python train.py --norm_position="pre" --activation="gelu" --patch_size=[2, 2] --optimizer="soap" --lr=0.0019 --one_sided=false --epochs=11.7 --lr_schedule="step" --warmup_steps=360
Rows from block 5 of a small image classifier, named by matrix and row number. Rows with one number belong to one neuron. Each number is 128 + 32 x the weight over its row's rms, rounded and kept within 0 to 255. All counts start at 0. Numbers have three digits each.
After each neuron's rows are labels from the 100 images, of 14848, where the neuron reaches its highest value: "responds to" is what is common among them. Only what is clearly more common there than usual is listed. The data: small renderings of single solids in any pose.
# fc1: MLP up (model.blocks.5.mlp.fc1.weight, 512x128), inputs 0-127
# fc2: MLP down (model.blocks.5.mlp.fc2.weight, 128x512, transposed), outputs 0-127

fc1.303:119113145131192150102162138143161147150132144191125112119106219150132116063088145166102091099131156171156170123167116139128121103084113055114175119165128085137107120210122097179172100155095141119092147174129155096094163113137119105114108143100130192132107069154087105114128161133109079070121114112115084146124106150156105131135149153108060141197182195119109137133052116140088138122143
fc2.303:168140131156131108117168098205075125099073175153110113161093097144104143090163167131110128114158160142128075148080133159081150136127126154112078087100114114156127145130063105156191049162107147091155137083120164125128108171124107178106131118113065150092131116051191102140143049142139152173083134104145079114106174127140106127154119088114097172147161076133137146154130124093126052116124
responds to: purple

fc1.215:141095148144148128110091093139144145097134093091114099148136135077048099107066123140148187139092131050112127141117123104066133179179096139110090153165096192129157133135133107111148150160147131129165160117189141140051199114122150103114132102125134130073108140127099148136097175078153115134059130094116068130134131107149158122129217144151130118084190129131159175127122076155167152066106
fc2.215:156065160111117121129132094106099107129146139129174128154109125117161176146138157099132120135150156073122164097138135130158136102136090115159066098109158070083152101083190166105067104124149124074100115166138097129125119071121085141133081123148136130131085090148138087185155109165116150170149118165117220137087060125081133131162063178125178125132099155110118108170158228112138141176107
responds to: pink

fc1.344:130182074131168108133088120095164123065154217132093129147159112108062114104097136113101106149095172171132184160126155097125152106146096144159130081103080078133172132153114133160122096124127142131145133124086166142107105107166124185154087112139153087101105153092054098153160085138131077079128115129144107152159135168105129209125139120145127148119153087186176126095091147190147162091201
fc2.344:140109159154050150099171144167131095121132083081141121079118094120127105168098155110203138097147075147119153124139126104156135125101136166154156141132159166172099127082139147116124154157148111102141083124089019103106166118123144068146115196143099105163119151143140146170111157136128185113074139146084086179155185133123117065108152174170133121130070147135097109146196093140083075136102
responds to: purple

fc1.1:189088081134114186100125133149150152093165120109085176142222129151182149097178121133150110130118120133127123139092130109097139123087164087148111112094083124141144127163085156143103096136109137078108182113126134163161174163160105125177079130129142133082131173111081167207106078129136056132182161122120108138064118093168130096110128130167183158095146112069170143169110149134126057111124
fc2.1:135115153171163115116138105134073142083054141129105085143118126084169076112113156140119132112180134155127102066106076139131070139144174097134179156146134113067106130107153150177144124162100171160097135129136091128070126167061115097082129174130076099148107142121177136086153160109098137101125076121153174135110070123134128103092159069125120092151141053178128068115104074137123150202130
responds to: pink

fc1.3:146130212150132040064153173101109138201130122087092130102097140171130089115094165101091117106081068111107179071150151145084122124155139114078104137101106147119171097167188113136188193126115100105193161097091157131105097108127130104143158157115152119141117065143115125164124132163140104120141160093160161170185189141066069125118128136126108136148163135095141123114121123091150099131115
fc2.3:130128155148212098122142084170131152097049145128141163136132091177083151174169171087140082141140160077119087096153116098154153103051142074140126152155102102156108134093113152153134115132112118145093120188134098091179172164157052150130170140123139105055139171048156129093156113156148124101123090133086087129099114060106142129139106177155175130150102139138113131079096122103143131104105
responds to: white; grey

fc1.52:113095126127090129128129162117144207137133223125116123167132171160120121175159075154153085106121131149133166132110142112138137114105134136076204154194158178100074062179123159128131138188114141151138200071122129143084196107154127120120104112077121091165092134151121114104104126101120159129102113187151140095175166131108098097139153108145046124135147203090157147123131121130150148085115
fc2.52:168199102067166115086171131193140115134132054144177145089128145098134188118160149092099131115101147138152106111099172096127116110148116075122091117115149095146131174133096109114113117072086102095135102119168176095117087184136128138131049131161178143139186115179174161115120098101146103147127140100165090109074155075134163179120135204113134104172106121156082178144091099154142161116134
responds to: purple

fc1.198:113119110125124179162121152148140093139106073098123100208143152077131172119128151147112151165116095049112104160117129111134161067126160177107173081114165129102132148144168144109096098146119169086143144142064104136123141134113106112071107144142145087143134160066035119146209115161096091133120123129118129111203224180106129120136115084121113107146143174138092096115146181142153125075137
fc2.198:149098108160165138127229118127171155080141153113150109068198157147094167161137071101119150138147097169086129125093139154110168150165189116153127175170140145130141109084138118121104111146144068139172129134124097165127165118168132136196110143160123149134183100131130155151100096096106127081134178198095096196167147077138206132113127139159098177116121104143128105144080073141145115084147
responds to: purple

fc1.245:153160138134110121183164160196180141139080089106105148129162094154143161134089169130196109080141140147116185092113136084124086158180135132091160139138094089138122125113127097142085094159118112159151157200148139050107155080062117183095172154138122113170112155030102146112126127143100116158103179134168088158164155168121090125186150143172097129094152130117076148113127146160147134134105
fc2.245:069136148159120094143051123127138125126099193127091121140110200131103132115116148175090160119071052106137090109134149109094135119049079077181121096093152144129109120120168107113116128078124119150172072125158052170119134111169120158125162120136134119086122143136117117116100083168127179109166108106079078101137061132097115094141083140116153109170181075119162173151099136105072098098144
responds to: white

fc1.414:175128126105139155139112092139132079114138097097124125118165082112135090100120094121148122163069168106105091194115118083147137095183185093117154190103086119110101111123100083165106105171087086136143154089138075122028154082110124095133130088176074134165086120205113122104197163135124129153077132143099136169101163168137127156088128140130160110144091108133210162142164134147122143093148
fc2.414:133138095104093083107114143157187103119115142136145078141121129125161136135191161151056073140135102139171154116151135211207159169113114140167122106162079168125119135091153138035144142131117125071189119155100186138175142133122147168133096090118177126148160151110143180149087120193104109143136160105148174098132134066116095091174097129122159101130150130120138080155157151074152184138140
responds to: pink

fc1.329:119128136076117160061204127135101135120137104133145125102152109102167129129153119116123145107218088153127147064136161095148103154200078139113110167130115163158110111126185139090107144101156154104088108087093155064158159152147193198116099155105153148122101117143094121132122116106104089098201158144153107105091085134128181145175155162099061133103198174150132110094164097097159092131138
fc2.329:135160156112141145158059190163157110096172137126150220141120103087146186092166084127087147154076101128138090134143053090153126134085175160198123126146112116146142136136052137189152123178112132156116126132179103142133158128114158058147171099156094156146151102140177147182107141136124172175069122139099189188152139119118096115144128100129169147129144109123152108161119151186132117116147
responds to: pink; white

fc1.195:092151170180149139152163097139126149139142128141183107151112161122186199146106126105125143105119084105192098156080103196121153102130103163130159171105098096094146074125153141118134154127126087148146125171110106093089154118155139127127148133098181053148082138136162144133124198048144118056141187123143167106198104106131106160140061161147137150110145118141124102111124083148141095161212
fc2.195:126081118093147121108088112092132047214135153100133167097113119121133115147179158127073143142095095122121113148132146129090100138114121121109175082133176148093158174098105154101186106152168164174103144156167091111127101124177109138142158105084176129128136115034165098142045105130177138134152101106100133126108110107148179151110232158093196086116106153153137145144113125133107172120134
responds to: pink

fc1.223:182066192166150139163159101115182152104083140179120140161079130143180123114153104144169124151126152122133118100166126121112111141123143159126133179083096138109171130176129131130054102132089121161095175089080141167117132168160091110196158067120154083096138175096125197131060096098104075103208102083077132149128140084148146102154122112116089128119135094110118134167115115088121081109103
fc2.223:102156039142129172074143183130109095139158148150123129106190110119115072102136120160161167140104135168124118127142100101182106152150121132089177095128074139151158105145144112167133107089125159142150105127198150070086126135117185179117176205168146136144089110136170092113180130180132114124079120136198160110145090104138053128188164153137142166138130183131122136100115067140115148170139
responds to: white

fc1.449:113148156098115134093163165110123069157119115161119108098166085137081134090107168200193177115157141172075151093100189080139165131150141099138116132107120098187157081111167079103082089122118117138138094139182064093123093109157100142111173197136188096122148145125115151099150097131138102085133164174122171135107102168140100130137155146191149166145163117041175128147119119123090097146135
fc2.449:142126140181165104136184129145085141095078148122144085176132185117134148143126093072079139121144087131111072142128158099162111108141102117142097102099144158082088177132132135094091194150130075160131166117151125109081131169084154073123100163138112104131112110110083122085172090142132180132051108108042047091136118134112124106143070108124080121155163133086098072150138136094092174158108
responds to: yellow; orange

fc1.164:104138163182104147111122140129100092108127109144074154113121151176117106126108079103102090139129172159160095140099170117143062083137120052123124097126122176146143109119093175148152112112187145176158052128158112143133166095136072155079150136112138133164088162131109137226143205189103124081101168115148124123088156116101136133169141153150080108086176153162101123139103183118136098090185
fc2.164:118142067108170197132099138115192167153177092123143120195128132083168119134114147145108115156167174185125088187076150111153136109153119164073132127123142109121156093076159128102128144111081130119137180075155148171131131096136164158091092061137204174079087135099142101088078132147147064111118075111171067148128103111137142082147094131174139098099109112129155137097101160124172135154126
responds to: white

fc1.454:080106154095148100150120069121078185153114097066123159177141119116125153165142089172088150178153149145078114127140108092078113131102104151153144147125123153125134172154106047141108154119180180121113200174123125122097122110061152072126177106123117071111154129145113112184135162148103112111105129134137097162193132200168086154066158140054139130134098147150130151162103137108117106085178
fc2.454:138053104091078152060149118161185051122140193158122104125158158137109136150095174077150139079167102129127175135134136083153143104161138112100137123133148088144101123146145135088194098100194104137121108118172098119154109181134130114138096167045132133131102086084106173094118106120142058184085173181126154103123084114138193118198137129124131162115150098095107164147142134140148128114113
responds to: yellow

fc1.495:131158142130147110144123141168073170089143164086175111145182155120137058084172146126161124161180183128122084139064155112108085120072151150102160101155139120074111186164095145138110135181112132140144105146124111092141242160146125153068162098205108108139097132119110177111112152204097108118151112121104147134176136118152111102168198135114102109128114106106108111082132141110102127088094
fc2.495:117146128151120133094125160143121101186133133102149137114133071113104096152110151151163118196129150140156133095118111124124115165125112159084178132144116156183157071162132156086188102065121108121136139186072138150135159100097062096117174148115141146054167085141124112147135101128157165136183134130133125105103139137099161161110039143188035103132110117094095144171158187198111089127171
responds to: white; black; grey

fc1.228:136128153102101127137106130110117164117098077118089102136162146145132110200099143122143157162113142119114018087187171102145124165135132095137233145068164179089106136079114110145185125139192182104131150133141136114131160142190132149160099142140162148144125138058113074150072094081112157096127127157133112155084100175146072083184166116106156136127137111121167122114158097125138133092135
fc2.228:128114136149088114086191147189096151110155115121148104150099180110160130141157117168155071160142114076131130145049106148179089091154078210131071079165103122122143125124144177105092135134132093098091157103105110105115130123203153128104154143076084084125074103150131126119099175161135110185060132113127144062121175111055115153140144162111141121159088100159124126099111141173131141119181
responds to: yellow

fc1.111:111138128161118157088098147110167102152133118103103167136117052121137141109095141140130177074185178173126153185128122145156112116090090173097163140099134131170083144175164095170153121159196157109126167101105157123151105119108095062067128171133077086170159124133144120188135128131132127110036147093082202167157119133171136080107131108098126114142135100108118145212163128133107080142117
fc2.111:126160121177152089163140100177102195077141154103126094177204129148083092164135082159163028114129121130162090166140175132095129169131124154129123130139142127100130102107150116091171105081128090099162112121155085110060151173106108100159126077124148149079105111116148123073149122171103080126157176165150145128143087084193173148159200121140127087079098135137128090109139097134106106137095
responds to: yellow

fc1.249:139134122094152138076145099163103155140152128136107151161143137139114140103091157131084117122200089082131148136154138156165108078135088155155187141151141127116190132146110056128124198129073121133144131090068114130085203106101097166095136185138127120170126162158073121103151152119141121135148206096136130144130170116058134151113117143086118101159135072232167112115104153088181144093165
fc2.249:121127119128143121191099161103103108111102151146113131103163134158107137137171119192189136119159151121137163115122180065174157188107170203082090145129105140154160119165136169094142097128141142101107138142106125098126193179191122161117159114180179158129099046144135070151112101132100148120128117138098170134143173096149141191126120200157168110140143140116113094140164152110103194200169
responds to: white

fc1.46:108087154142135141123124168110097083137126110125131121110146069200146165124113207226130094162161139099112154182142074164098149143147105134119150119145115161177158149138133162114114112064122090161115165152185110102120141103141192098046093154155116158134151148115108105145148144143151144077107121142176100173110203196106098111112165082147103126194135127152127204134146094147116133101117
fc2.46:131159136108144108124139091146143137144104141155104182114152166161152175103064112108119158086094099121167082162169205130115126166120135103160133094143105144112148154135117138123180167193156105132153140141129150156157111126097128169110173091157081159120145138105143139111136056117199137218114074102119170160126186153154077139113127131044149131131199104106195060134160155132172124100147
responds to: purple; black

fc1.420:191110107070139177133117139136084190167135176140097123159135077155148170069143107138146160130138085125111120122113171115075164106202138125158205084109161093127165152139165119143114095124100144072126089118120113129112125120156114146131137150130124093191168112141089135137201158098120134124106172148114114128217149158100135125170133184129105132143147177152105104098056080160118041104151
fc2.420:113108134146152125146125172181128090129116092120140157098099188162188141187128118191168053113155132117100210060079079118160117112117162186092095117099112173126149131139101109073123117099154069188103164071106148129155127093121147148127057128101171123093108109117129127141145111107089133128115162129191147125047089136119133106093070174102138165132138131136106099185140134122120167157117
responds to: pink

fc1.153:139107090102089127125166139103094122172126086079098140153165178072102090096131183150143177121150112136102105137119196143148110082124106148091089135078135100171080170186103160131162133124141120140093124101163048106092139191172128150120132101123105114074165123114130150086126036193136070071090153132104160149125120124120168106148099125158089169086128093153121113089117115086192116143160
fc2.153:132145090169227153190106055119125124067160139163166173153133096080120122145122103142152149154096124136158151175105144168143065109163140086139189139128081157125132131089163156063131136150178140131147093093119152103131143123089116174120097092063082118122108101119117093105127082123136144175117134148126118199152116113133089111152125150065097103196157123101199141151150148126084177157109
responds to: yellow